From a checkpoint of a small sound classifier.
Training: 15100 steps, held-out accuracy 98%.
Data: 26041 training examples, 37.1 epochs.
Rows from block 4 of a small sound classifier, named by matrix and row number. Rows with one number belong to one neuron. Each number is 50 + 15 x the weight over its row's rms, rounded and kept within 0 to 99. All counts start at 0.
After each neuron's rows are labels from the 100 clips, of 14976, where the neuron reaches its highest value: "responds to" is what is common among them; "lies over" is the class under the peak. Only what is clearly more common there than usual is listed. The data: drum patterns on synthesised drum kits.
# fc1: MLP up (model.blocks.4.mlp.fc1.weight, 1536x384), inputs 0-95
# fc2: MLP down (model.blocks.4.mlp.fc2.weight, 384x1536, transposed), outputs 0-95

fc1.147:58 70 43 41 51 32 47 66 33 46 71 40 48 29 31 41 60 43 33 35 43 50 86 52 50 31 81 54 72 49 46 42 64 66 40 57 33 65 49 38 46 42 30 57 65 62 58 34 70 36 54 46 62 37 50 63 70 62 57 43 56 40 31 42 45 42 68 54 84 61 39 43 37 42 98 39 63 29 55 52 63 79 37 64 56 29 51 52 46 54 62 58 48 66 25 72
fc2.147:29 51 57 44 45 29 49 39 70 33 29 64 65 57 67 40 27 29 41 63 43 55 41 62 66 77 63 60 11 70 33 48 64 43 59 18 42 57 42 35 36 25 37 42 43 29 48 51 48 38 24 39 34 44 40 69 51 56 69 27 43 42 34 47 15 63 59 30 66 71 81 55 39 65 26 51 41 44 61 64 60 25 80 46 49 42 50 48 27 48 67 60 52 47 58 26
responds to: march; clap
lies over: kick

fc1.580:59 44 30 28 46 25 60 43 56 44 41 42 43 50 39 52 30 64 45 37 58 82 58 43 64 57 67 46 67 73 25 22 36 54 50 62 63 37 77 60 46 40 38 33 40 58 40 12 51 51 98 65 60 47 43 37 43 41 73 58 59 55 63 60 52 66 62 28 53 55 30 39 53 60 68 24 72 45 31 49 69 50 45 51 76 33 40 32 57 61 65 37 62 26 44 38
fc2.580:49 48 39 64 61 35 57 61 42 53 40 43 37 26 59 20 49 57 60 60 60 21 45 45 58 59 48 50 65 54 40 48 56 60 54 51 40 43 52 55 43 55 41 50 39 50 76 52 32 61 47 65 34 63 46 63 36 54 55 34 31 44 39 62 26 53 54 23 61 64 61 45 56 25 50 22 60 37 64 55 51 62 74 21 63 61 78 14 59 33 50 36 80 61 50 57
responds to: ride cymbal
lies over: ride cymbal

fc1.752:59 36 55 33 60 26 50 69 35 33 54 53 43 23 35 57 53 48 46 59 63 48 89 25 70 41 64 35 76 55 40 25 65 49 52 48 66 56 61 68 58 39 29 65 49 55 66 42 46 56 53 31 40 55 45 63 48 61 99 55 67 67 39 24 36 55 49 49 39 37 56 53 57 18 55 35 41 48 31 77 48 50 67 44 85 27 48 30 75 74 57 55 33 44 33 53
fc2.752:47 45 45 46 62 09 61 44 71 56 47 49 47 33 54 30 57 35 49 66 56 63 41 35 54 63 62 46 27 41 46 54 36 55 54 44 45 40 61 48 88 47 44 50 53 43 47 61 61 46 42 46 42 49 47 41 55 40 72 51 36 19 44 49 54 45 62 49 53 44 41 54 26 57 56 69 37 45 49 52 28 56 33 11 77 47 02 44 32 51 70 22 36 59 43 43
responds to: white noise
lies over: kick

fc1.714:55 52 29 50 52 28 30 25 71 45 58 26 54 58 59 36 55 23 35 43 50 44 52 60 47 46 45 57 69 74 37 31 44 71 74 25 59 55 60 38 30 51 53 59 39 46 42 38 38 67 56 49 49 40 68 27 49 38 73 48 45 45 52 44 31 53 65 42 54 47 32 54 54 43 50 57 29 53 20 76 59 74 47 53 65 53 52 58 31 44 40 62 64 32 33 27
fc2.714:45 46 58 41 61 60 60 75 67 42 52 49 48 55 57 53 37 58 45 81 70 24 33 52 45 55 46 38 44 43 51 36 49 75 52 65 51 57 53 33 53 41 40 45 45 45 51 39 41 66 99 56 47 60 34 43 58 48 56 43 45 53 45 36 59 42 67 66 58 48 53 51 61 46 67 19 66 53 51 60 44 25 58 65 30 76 55 35 40 62 53 75 46 37 65 61
responds to: muffled (low-pass); white noise; pink noise
lies over: kick

fc1.659:33 51 41 44 63 53 52 92 39 61 66 80 53 31 11 37 49 64 46 28 63 62 40 32 66 38 46 37 87 58 46 39 55 62 74 76 40 78 49 70 55 60 65 37 82 47 71 45 33 54 37 40 45 68 18 76 65 62 49 65 42 41 53 46 64 51 57 69 68 62 53 68 52 37 60 41 36 38 56 61 43 61 95 26 54 60 74 70 66 68 44 43 71 39 59 78
fc2.659:35 36 42 38 34 27 64 41 43 40 57 47 39 33 45 49 33 40 47 69 64 38 45 58 45 62 14 45 46 50 42 32 53 81 57 31 38 43 44 61 67 55 45 29 52 56 37 66 56 50 69 46 49 50 56 82 46 32 45 54 27 41 63 41 45 46 48 48 73 33 61 43 34 59 52 18 66 51 45 26 52 54 53 76 56 41 30 49 55 57 62 62 51 41 53 63
responds to: white noise
lies over: kick

fc1.47:58 70 37 54 57 30 38 47 41 44 53 46 76 68 52 50 46 61 47 37 50 74 63 42 62 32 76 51 52 31 63 26 43 34 34 52 45 46 48 55 30 55 55 49 30 75 40 50 66 31 73 33 74 52 60 62 46 67 50 54 35 56 40 52 52 10 58 37 56 55 48 05 42 64 87 83 59 27 52 54 75 62 61 47 72 58 52 29 39 54 47 67 62 48 32 71
fc2.47:57 32 70 38 11 58 50 60 77 45 25 60 59 63 74 61 34 36 58 38 27 49 84 45 75 76 46 54 37 54 34 66 42 66 66 32 32 47 39 59 51 38 64 16 51 23 54 40 49 24 43 40 49 59 30 83 63 50 42 37 52 48 41 52 56 51 31 36 34 69 57 44 23 55 28 34 49 42 51 18 47 36 36 47 73 69 24 59 61 56 58 34 59 49 45 33
responds to: march; clap
lies over: kick

fc1.678:47 81 62 54 50 72 48 47 24 36 19 42 68 56 60 49 56 82 41 55 29 24 49 59 22 40 58 62 22 57 33 62 51 50 44 37 45 37 57 56 43 32 49 51 49 75 40 57 65 60 70 45 32 66 48 55 24 47 41 73 83 39 37 42 59 56 55 50 51 46 61 55 33 21 59 47 59 51 32 59 30 63 58 47 48 40 52 57 55 74 54 61 52 59 56 45
fc2.678:64 43 51 47 50 62 58 81 50 30 45 79 43 58 31 50 26 80 45 42 50 61 48 68 50 42 67 58 71 43 35 63 31 80 46 43 53 29 46 38 73 54 19 64 67 52 38 59 34 43 43 53 50 46 29 54 75 57 65 64 75 44 46 59 41 39 52 52 67 62 47 47 38 59 41 33 24 51 37 57 49 46 48 41 38 66 49 32 42 45 50 50 51 09 39 54
responds to: reverberation; text has "reverberant"; text has "room"; clap
lies over: kick

fc1.4:68 67 58 38 51 67 74 42 15 67 32 56 42 62 28 20 60 65 31 51 36 35 48 47 33 47 65 65 47 41 46 51 57 62 24 49 36 29 29 71 52 65 40 49 50 79 28 59 47 32 44 45 65 61 43 67 40 36 43 45 39 35 34 41 50 46 63 27 52 57 43 49 19 55 47 36 47 54 25 32 62 70 52 65 58 48 41 63 34 50 41 57 58 61 40 60
fc2.4:29 58 41 41 64 80 42 71 62 46 51 72 53 54 58 63 50 52 54 36 64 40 51 53 52 63 60 40 55 39 42 58 25 40 39 31 27 35 52 46 63 60 00 41 22 24 72 72 64 54 27 43 57 51 47 39 45 55 44 44 41 81 66 51 54 56 37 40 58 34 32 63 55 76 39 59 66 43 44 45 61 21 61 05 33 42 84 49 18 23 54 20 54 43 62 26
responds to: clap; reverberation; march; tempo: 160 to 170 bpm
lies over: clap

fc1.432:76 67 49 42 47 56 56 38 46 48 56 53 73 64 48 39 40 28 39 51 83 51 50 63 56 45 19 44 71 56 38 49 49 47 52 33 45 60 39 61 59 56 61 58 36 25 51 38 17 62 61 24 47 42 63 57 44 44 80 48 34 50 37 13 52 41 62 49 57 36 52 49 58 34 57 41 37 42 41 41 54 71 38 55 81 76 62 53 67 53 54 32 65 70 59 51
fc2.432:58 69 48 38 45 63 55 44 47 74 48 62 35 41 50 53 40 49 47 84 63 24 48 68 34 60 35 49 37 13 48 49 56 36 44 47 47 43 58 48 71 50 56 54 40 32 52 43 77 65 88 67 40 46 55 49 47 40 60 46 50 79 53 45 44 40 64 65 56 57 44 68 55 67 62 27 60 57 31 53 65 35 42 58 62 82 36 63 55 46 58 54 44 52 52 50
responds to: muffled (low-pass); white noise
lies over: kick

fc1.337:54 59 38 55 45 59 69 71 49 47 59 59 55 64 54 63 70 71 13 51 21 32 64 63 33 45 70 52 48 37 51 86 49 45 05 53 46 58 26 53 42 29 31 62 52 60 43 58 28 48 79 40 49 74 78 89 59 41 52 60 68 34 54 56 51 62 34 19 50 43 57 53 50 54 51 58 62 32 31 09 40 38 51 71 65 58 41 55 51 41 43 74 50 78 62 72
fc2.337:61 41 40 31 30 64 56 55 79 36 53 47 53 33 53 39 44 46 35 29 47 45 71 50 53 38 78 45 40 78 20 73 34 48 48 60 61 54 49 32 66 43 36 65 51 38 55 49 47 57 29 48 63 65 39 48 58 55 50 68 31 31 49 38 40 53 68 35 63 45 28 35 49 68 34 55 66 60 72 42 63 19 65 67 45 61 48 26 52 77 70 57 44 40 58 46
responds to: reverberation; text has "reverberant"; text has "room"; clap
lies over: clap

fc1.131:43 70 46 52 56 23 50 40 34 35 38 26 42 44 59 56 55 39 50 01 65 61 80 62 57 45 76 49 54 61 36 61 48 32 32 53 40 58 69 64 45 64 50 56 37 29 33 68 44 55 59 46 50 28 65 43 83 36 76 50 52 54 46 25 33 57 73 36 59 44 47 40 53 43 59 61 34 51 42 49 88 57 36 57 34 29 70 31 82 44 38 37 62 49 43 54
fc2.131:36 72 45 55 56 50 45 39 58 49 79 62 55 33 30 39 48 62 64 32 47 48 55 58 23 46 68 33 31 72 49 47 45 74 68 30 39 37 41 57 27 44 41 61 43 33 44 52 61 49 52 58 57 57 36 59 44 34 19 39 47 31 24 21 40 76 79 46 48 41 49 71 33 42 46 45 75 54 38 66 48 65 56 10 41 39 52 72 55 38 65 58 53 71 39 65
responds to: rimshot; breakbeat; tempo: 160 to 170 bpm
lies over: kick

fc1.180:56 63 39 51 68 50 65 26 22 43 39 77 48 57 54 34 46 49 62 40 49 47 33 48 41 68 60 63 17 40 62 50 63 50 45 64 56 45 42 61 43 26 48 19 42 65 39 64 67 36 68 59 48 74 65 69 54 38 68 67 64 55 63 62 38 37 37 20 37 64 64 30 55 34 72 36 57 60 48 32 42 60 53 69 32 45 62 53 52 72 74 68 49 59 51 38
fc2.180:59 42 51 49 60 56 47 48 38 31 42 63 35 56 51 68 38 45 44 37 23 66 55 47 36 58 45 45 68 51 61 26 56 43 53 56 33 47 54 57 45 26 01 51 46 28 40 55 22 47 47 67 69 48 75 50 44 67 53 57 65 46 33 60 49 49 32 43 51 66 58 61 50 55 47 46 70 33 66 41 31 25 39 18 48 36 69 48 42 23 42 72 77 41 40 41
responds to: reverberation; text has "room"; text has "reverberant"; march
lies over: kick

fc1.699:76 69 19 63 41 58 61 34 44 54 46 43 69 44 38 21 33 68 46 50 46 43 49 55 41 45 60 67 39 53 52 44 49 34 40 67 62 47 69 54 41 54 58 70 47 68 36 45 76 34 77 53 43 57 57 57 31 35 47 55 88 49 46 32 39 43 60 44 41 39 59 25 24 23 77 60 48 40 47 41 43 53 59 70 49 48 66 45 64 92 43 86 41 33 38 71
fc2.699:45 34 41 48 33 53 57 57 53 46 23 55 44 35 47 32 64 48 63 71 45 76 58 55 54 45 61 45 31 54 49 40 49 22 41 34 46 30 58 43 52 38 46 44 78 43 41 49 47 42 44 51 60 53 34 69 41 56 39 44 89 53 57 70 54 48 22 38 55 54 76 33 37 48 36 37 59 58 67 66 47 23 45 73 71 35 84 48 28 37 74 72 52 31 61 38
responds to: tempo: 160 to 170 bpm; march; pattern: random hits
lies over: kick

fc1.566:58 74 27 54 44 54 67 65 57 15 49 66 31 32 41 29 54 50 34 29 31 71 34 63 44 29 55 67 60 51 37 38 32 52 71 65 55 67 73 73 51 61 49 47 60 67 49 39 34 41 43 33 44 45 47 79 39 33 58 53 30 54 27 34 79 63 53 56 64 41 43 56 59 71 62 87 50 42 49 46 76 83 50 53 42 59 49 46 47 48 47 23 47 55 54 40
fc2.566:47 41 34 53 51 45 72 42 42 44 28 60 18 49 58 54 54 61 45 21 35 57 51 40 37 53 49 34 39 60 57 61 81 88 79 39 61 59 47 59 62 50 41 54 47 49 86 36 43 36 58 54 78 58 57 50 39 21 43 33 34 26 28 39 21 42 47 34 59 46 69 45 54 37 47 73 44 38 57 37 39 32 38 50 59 27 39 61 56 43 30 55 49 39 82 40
responds to: white noise; tempo: 160 to 170 bpm
lies over: kick

fc1.715:65 45 36 57 31 67 62 44 58 28 44 37 53 36 40 47 59 58 30 63 45 47 44 48 55 51 67 46 65 73 52 70 75 72 31 39 53 45 44 73 70 44 39 59 56 75 55 54 24 55 76 49 41 45 70 44 32 48 36 28 49 75 54 48 39 54 56 42 29 40 43 62 52 22 44 48 29 51 44 33 30 52 68 43 30 37 63 84 53 80 40 47 38 57 47 16
fc2.715:60 48 48 41 57 58 45 03 61 51 57 38 36 43 31 56 48 65 64 00 83 67 49 42 53 35 64 52 49 55 40 64 52 19 59 65 36 58 65 64 12 75 54 37 43 41 46 35 76 58 16 49 58 50 55 52 54 39 53 55 43 59 46 36 32 48 45 38 76 48 44 47 65 11 62 53 59 62 77 51 76 51 52 51 72 42 35 36 62 48 53 46 54 29 52 45
responds to: low tom; tempo: 100 to 110 bpm
lies over: low tom

fc1.275:88 43 33 49 38 62 85 55 24 36 59 67 56 36 39 45 44 39 54 24 49 70 54 19 73 45 61 70 42 47 27 36 55 54 34 75 58 28 41 54 37 46 69 38 39 41 59 48 48 34 53 42 47 62 27 41 39 28 63 29 45 33 56 47 52 42 48 36 59 46 40 30 05 42 70 46 41 40 29 16 47 76 51 55 62 37 50 43 56 49 74 50 42 45 39 33
fc2.275:29 63 56 42 59 58 59 40 49 60 55 60 52 22 54 36 39 50 64 59 49 43 31 51 34 61 62 41 53 58 41 59 51 22 57 25 51 39 51 35 99 54 23 56 39 72 47 65 68 49 89 37 43 55 55 40 29 65 58 44 71 53 54 45 61 59 24 61 49 61 53 37 56 61 38 49 66 42 44 50 42 57 34 33 69 58 75 45 63 38 45 67 59 44 21 34
responds to: tempo: 160 to 170 bpm; bossa nova
lies over: kick; snare

fc1.278:58 70 39 43 39 65 37 45 56 52 47 45 46 42 73 70 69 47 86 54 58 52 69 34 34 32 64 60 29 44 28 73 69 48 41 47 53 70 66 44 69 61 42 71 52 68 35 64 71 42 70 34 40 70 63 72 22 34 59 66 54 70 38 48 53 47 35 38 21 23 53 48 48 49 49 62 41 37 33 52 69 57 21 68 50 33 50 23 62 63 57 53 50 52 38 64
fc2.278:56 69 39 55 24 70 52 70 71 54 66 58 54 58 61 44 48 28 78 44 58 83 61 61 52 60 52 36 59 68 34 46 51 28 49 44 50 41 42 51 59 38 52 61 75 63 48 66 64 52 40 53 65 60 41 45 43 55 33 54 67 21 49 39 56 45 61 55 78 70 36 42 65 61 44 57 46 58 69 43 34 65 49 40 52 74 38 49 55 38 44 36 28 48 64 62
responds to: reverberation; text has "reverberant"; random hits
lies over: kick

fc1.227:57 64 23 37 29 30 87 54 52 47 35 66 68 52 66 58 46 47 58 42 66 48 56 39 55 26 53 52 23 36 70 67 44 49 60 39 54 63 35 71 44 62 68 48 50 61 55 49 50 42 47 40 40 37 37 75 24 65 65 54 32 62 53 25 67 38 58 49 55 58 18 19 59 33 54 59 79 56 44 54 63 44 32 59 37 36 70 34 68 48 47 56 63 62 21 56
fc2.227:61 33 48 72 42 60 21 47 55 52 57 48 56 52 57 43 38 49 62 11 24 46 71 44 64 56 78 48 24 61 48 56 81 46 55 60 67 47 66 38 31 46 36 60 32 51 51 60 58 58 47 64 47 34 37 88 62 72 41 45 38 75 50 64 92 26 43 48 63 58 64 53 66 52 38 60 17 55 67 39 73 58 43 38 50 40 35 41 41 47 26 28 29 29 55 42
responds to: high tom; one drop
lies over: high tom

fc1.459:53 64 51 31 46 32 64 56 76 45 50 45 64 35 56 51 47 44 30 31 63 48 42 46 75 49 66 27 76 62 26 25 46 74 68 52 57 40 70 51 60 61 52 63 34 52 37 10 37 39 39 32 68 65 43 37 65 43 44 60 28 58 24 64 28 81 55 63 63 81 49 17 48 54 36 30 49 61 53 46 38 48 38 33 47 52 49 43 47 40 67 51 62 29 46 50
fc2.459:57 46 55 44 63 39 71 45 87 55 62 45 55 49 67 24 50 52 63 48 72 41 51 73 32 64 38 39 67 41 50 45 59 75 37 40 53 53 65 48 86 47 60 37 46 51 74 44 56 38 99 32 59 45 48 32 79 82 53 51 66 77 69 55 51 62 61 42 65 37 35 35 42 63 56 40 28 37 58 39 56 30 43 66 59 35 43 41 36 68 42 55 40 35 69 51
responds to: quiet level
lies over: kick

fc1.654:65 43 45 41 34 51 37 48 35 36 42 60 59 64 31 52 70 52 46 42 61 71 46 39 71 49 57 64 45 72 10 57 78 57 56 28 30 48 53 52 54 50 54 54 50 35 32 70 38 27 51 53 55 44 49 53 54 54 63 31 59 59 66 59 51 49 50 36 56 74 58 44 57 64 76 14 60 61 41 42 66 64 50 39 66 48 48 26 60 83 45 39 45 63 48 41
fc2.654:40 42 34 49 59 32 62 41 43 48 61 29 55 26 53 49 56 55 39 74 33 19 18 40 57 66 49 49 52 41 39 39 36 32 49 37 75 47 41 49 91 65 44 57 16 81 57 54 67 61 75 47 27 43 43 48 39 53 48 45 54 28 60 39 74 55 60 52 51 51 54 39 51 75 45 43 54 62 57 49 37 46 41 00 76 42 48 38 61 56 63 48 53 35 51 46
responds to: tempo: 160 to 170 bpm; march
lies over: kick

fc1.250:55 80 43 53 55 37 74 36 47 28 45 56 46 56 55 37 34 55 37 55 55 54 51 49 22 35 55 45 66 40 39 76 27 37 75 38 21 75 56 70 71 39 38 46 46 57 67 65 36 75 66 85 48 60 59 33 43 24 76 34 68 59 56 50 52 55 41 63 39 39 10 52 61 55 70 44 45 31 50 61 83 59 76 56 19 33 45 20 67 68 62 84 47 47 60 59
fc2.250:37 72 46 64 33 61 48 36 50 73 38 56 71 68 83 64 49 48 41 76 77 34 57 59 53 14 23 63 26 67 45 64 65 69 48 56 59 56 40 34 43 41 73 44 29 33 44 45 40 26 83 46 56 66 46 31 78 57 51 41 50 20 54 67 57 66 26 44 48 48 36 45 40 36 37 58 44 63 37 40 61 22 54 51 34 60 69 37 72 67 86 58 35 60 70 37
responds to: half-time; tempo: 140 to 150 bpm; tempo: 150 to 160 bpm
lies over: kick

fc1.588:57 62 39 29 61 36 75 50 59 40 42 61 93 53 50 35 41 59 35 33 54 54 46 42 43 49 32 61 56 27 28 19 57 69 56 20 88 50 61 54 49 48 60 56 42 42 63 56 59 47 47 65 67 54 52 81 50 52 61 39 78 55 62 48 42 45 70 62 46 62 51 54 35 19 46 37 40 37 48 20 49 61 41 53 62 43 45 46 40 54 54 52 62 48 55 75
fc2.588:58 41 22 46 51 12 81 42 79 51 43 63 31 38 57 50 58 35 70 73 56 37 53 47 49 60 61 54 39 77 63 55 46 37 59 39 55 43 61 64 45 36 61 46 39 65 53 49 40 41 43 35 34 71 32 72 33 42 52 37 59 61 51 45 57 43 58 38 75 51 57 43 44 52 69 42 55 70 68 67 56 25 49 65 55 30 36 62 45 36 69 35 54 59 43 54
responds to: rimshot; march; white noise
lies over: kick

fc1.323:41 54 48 67 46 55 47 72 40 44 55 49 39 49 38 42 50 70 52 35 43 55 55 50 51 60 89 62 53 42 49 40 58 80 55 26 09 51 59 25 62 63 23 38 45 32 38 23 64 52 46 66 55 60 45 44 83 56 50 54 29 59 52 49 87 52 66 39 40 51 51 53 21 59 49 53 62 40 54 46 75 59 34 54 39 69 62 46 36 74 36 63 44 49 46 40
fc2.323:33 47 65 60 51 04 46 33 73 31 53 54 23 70 59 50 73 54 43 56 57 56 56 42 53 42 30 43 58 51 48 47 46 57 61 35 50 49 35 62 87 32 03 44 62 36 47 47 29 51 80 19 62 46 66 57 48 47 51 52 49 39 54 48 33 53 54 62 55 41 55 51 61 58 27 21 36 47 67 61 72 12 57 46 75 43 57 37 50 36 52 34 58 62 53 39
responds to: reverberation; text has "room"; text has "reverberant"
lies over: snare

fc1.74:56 82 57 60 62 32 55 37 47 66 65 53 55 41 49 43 63 80 40 44 48 53 50 56 57 55 53 48 72 53 65 46 60 58 55 48 53 55 56 66 29 59 25 40 36 38 51 40 52 55 47 60 51 67 50 62 78 59 48 47 49 51 49 37 45 37 60 36 60 69 52 36 26 45 79 58 56 43 54 72 73 73 41 54 49 78 49 45 47 60 21 67 57 51 14 67
fc2.74:42 64 49 60 65 51 52 49 84 46 52 46 36 75 72 65 56 40 53 54 31 41 43 35 31 60 59 52 50 50 56 65 45 83 65 47 33 37 57 57 56 43 55 39 58 35 73 75 45 49 36 47 44 53 62 69 47 35 56 54 59 61 60 43 27 40 57 61 41 25 48 30 56 58 43 58 42 49 37 67 43 17 49 44 28 37 44 46 49 61 69 68 31 38 35 27
responds to: clap; text has "noise"; dembow
lies over: clap; snare

fc1.600:76 70 33 51 64 51 46 53 54 45 47 59 60 32 31 33 49 56 58 23 71 64 24 39 36 46 62 42 70 79 35 62 34 71 50 74 42 78 53 66 79 38 32 28 56 64 57 14 41 63 43 53 58 56 53 84 50 44 37 44 39 71 48 55 52 52 72 60 44 40 35 58 57 49 66 71 23 25 45 35 51 78 69 49 39 45 60 66 90 55 28 52 52 43 44 44
fc2.600:33 44 13 47 61 44 59 27 50 45 38 68 34 67 31 40 30 33 40 79 58 48 34 29 54 38 41 61 63 50 45 81 48 45 46 41 55 37 52 46 54 38 40 51 37 54 54 67 52 30 00 48 54 70 33 62 48 61 52 68 39 59 38 45 39 50 68 54 63 49 45 31 63 36 32 38 62 39 48 68 45 45 44 48 49 40 23 36 49 45 61 62 48 50 64 39
responds to: quiet level; one drop
lies over: kick

fc1.37:59 66 57 51 14 49 65 52 56 46 42 53 60 24 36 47 69 43 40 45 49 28 63 38 67 43 55 78 63 73 39 55 59 32 61 51 36 46 52 45 39 45 38 43 41 67 44 72 45 59 53 37 39 16 55 35 39 65 61 42 67 50 64 57 84 23 48 53 24 68 55 28 42 49 54 50 34 59 55 36 74 31 18 39 51 11 64 51 56 32 56 55 40 74 37 60
fc2.37:53 52 52 56 58 67 50 51 47 62 52 54 59 17 44 37 33 60 57 77 54 22 29 51 37 53 66 57 60 48 58 52 36 34 43 27 31 51 50 35 39 66 64 72 29 64 47 58 60 50 60 52 26 44 39 74 53 51 31 41 48 70 58 55 99 39 28 66 37 41 52 62 43 68 42 77 51 73 21 67 47 79 32 32 34 52 44 58 76 40 65 47 49 60 36 55
responds to: muffled (low-pass); reverberation; low tom
lies over: kick

fc1.407:77 45 43 43 37 62 71 59 40 67 52 55 71 58 70 53 24 52 50 14 58 60 66 60 72 59 76 48 59 58 35 83 49 55 46 77 28 76 34 42 47 66 47 39 44 38 23 46 33 61 50 74 66 43 42 69 43 35 64 42 62 52 62 56 69 50 58 47 49 62 36 62 54 64 72 48 54 64 63 32 72 53 29 69 59 45 38 58 70 57 59 65 39 28 45 54
fc2.407:63 75 90 47 70 00 48 50 99 42 36 46 45 37 51 41 63 51 52 62 53 35 36 64 50 32 37 51 42 71 81 44 53 80 41 55 54 44 47 53 62 61 54 65 12 54 47 47 56 32 43 41 61 61 67 41 67 71 69 58 24 17 45 53 56 37 33 43 59 43 60 56 48 55 35 51 43 73 62 42 66 36 43 53 22 56 45 51 73 50 70 53 44 45 54 33
responds to: rimshot; tempo: 160 to 170 bpm
lies over: kick

fc1.376:61 58 30 36 54 64 82 32 26 66 56 53 36 46 61 28 49 59 21 29 43 50 49 30 50 57 54 45 57 48 73 46 52 22 40 53 56 64 74 40 61 20 47 49 56 72 52 39 89 33 74 44 76 52 38 67 44 35 78 41 40 52 47 51 48 39 49 36 58 38 52 17 31 20 69 79 53 37 73 49 52 62 74 56 48 26 72 40 70 63 48 67 25 37 47 74
fc2.376:55 71 55 49 39 16 47 51 71 67 65 61 56 62 57 56 48 43 70 58 54 29 62 33 41 52 25 57 52 56 35 69 57 67 26 50 65 35 39 39 41 56 37 34 31 21 62 47 32 41 64 63 48 48 40 31 50 61 78 70 55 64 47 21 37 54 32 38 91 61 44 52 20 31 30 36 65 40 78 44 54 65 69 29 84 59 45 54 33 41 50 37 60 46 55 38
responds to: rimshot; breakbeat; march; tempo: 90 to 100 bpm
lies over: kick

fc1.487:65 52 15 38 48 84 57 60 43 60 37 72 53 57 34 35 42 68 36 46 64 59 49 63 51 73 53 52 60 40 51 36 49 59 40 49 48 51 51 69 72 62 38 37 65 66 39 43 76 59 86 36 60 54 56 41 36 42 71 58 82 30 33 52 59 69 84 37 63 39 60 55 61 49 58 68 68 42 44 54 37 61 40 59 41 32 55 51 51 85 59 56 57 87 47 54
fc2.487:62 72 43 59 69 38 58 81 42 28 31 58 59 66 43 48 35 25 59 46 35 64 60 15 56 42 62 31 57 30 36 30 46 10 52 40 67 63 41 45 34 39 23 58 69 52 44 68 45 44 25 42 58 51 46 42 39 69 57 56 47 37 47 32 45 68 65 45 41 48 48 68 50 35 58 40 47 59 66 43 47 50 12 28 47 65 77 55 21 53 42 54 52 28 45 47
responds to: clap; tempo: 150 to 160 bpm; march; tempo: 160 to 170 bpm
lies over: clap

fc1.427:61 29 31 51 37 47 64 49 47 59 45 51 65 32 40 39 54 56 38 44 69 28 68 54 79 33 53 55 40 57 52 44 45 47 36 35 56 60 50 59 55 62 26 29 41 65 81 73 36 57 62 45 32 31 74 34 13 67 59 81 60 44 60 55 56 32 72 58 43 35 63 34 64 29 62 44 49 74 33 25 67 52 24 37 36 35 73 64 63 63 56 55 48 40 38 39
fc2.427:62 51 67 63 43 71 43 25 50 55 58 26 54 56 37 43 63 55 60 22 58 54 60 52 58 36 62 60 41 63 46 74 46 44 30 54 58 40 69 53 54 52 84 46 41 42 49 38 55 38 70 54 54 33 47 58 63 54 18 66 50 40 57 34 78 40 29 66 50 58 29 33 38 53 42 64 44 55 41 56 59 36 74 53 71 65 25 44 66 47 44 60 36 34 48 48
responds to: low tom; four on the floor
lies over: kick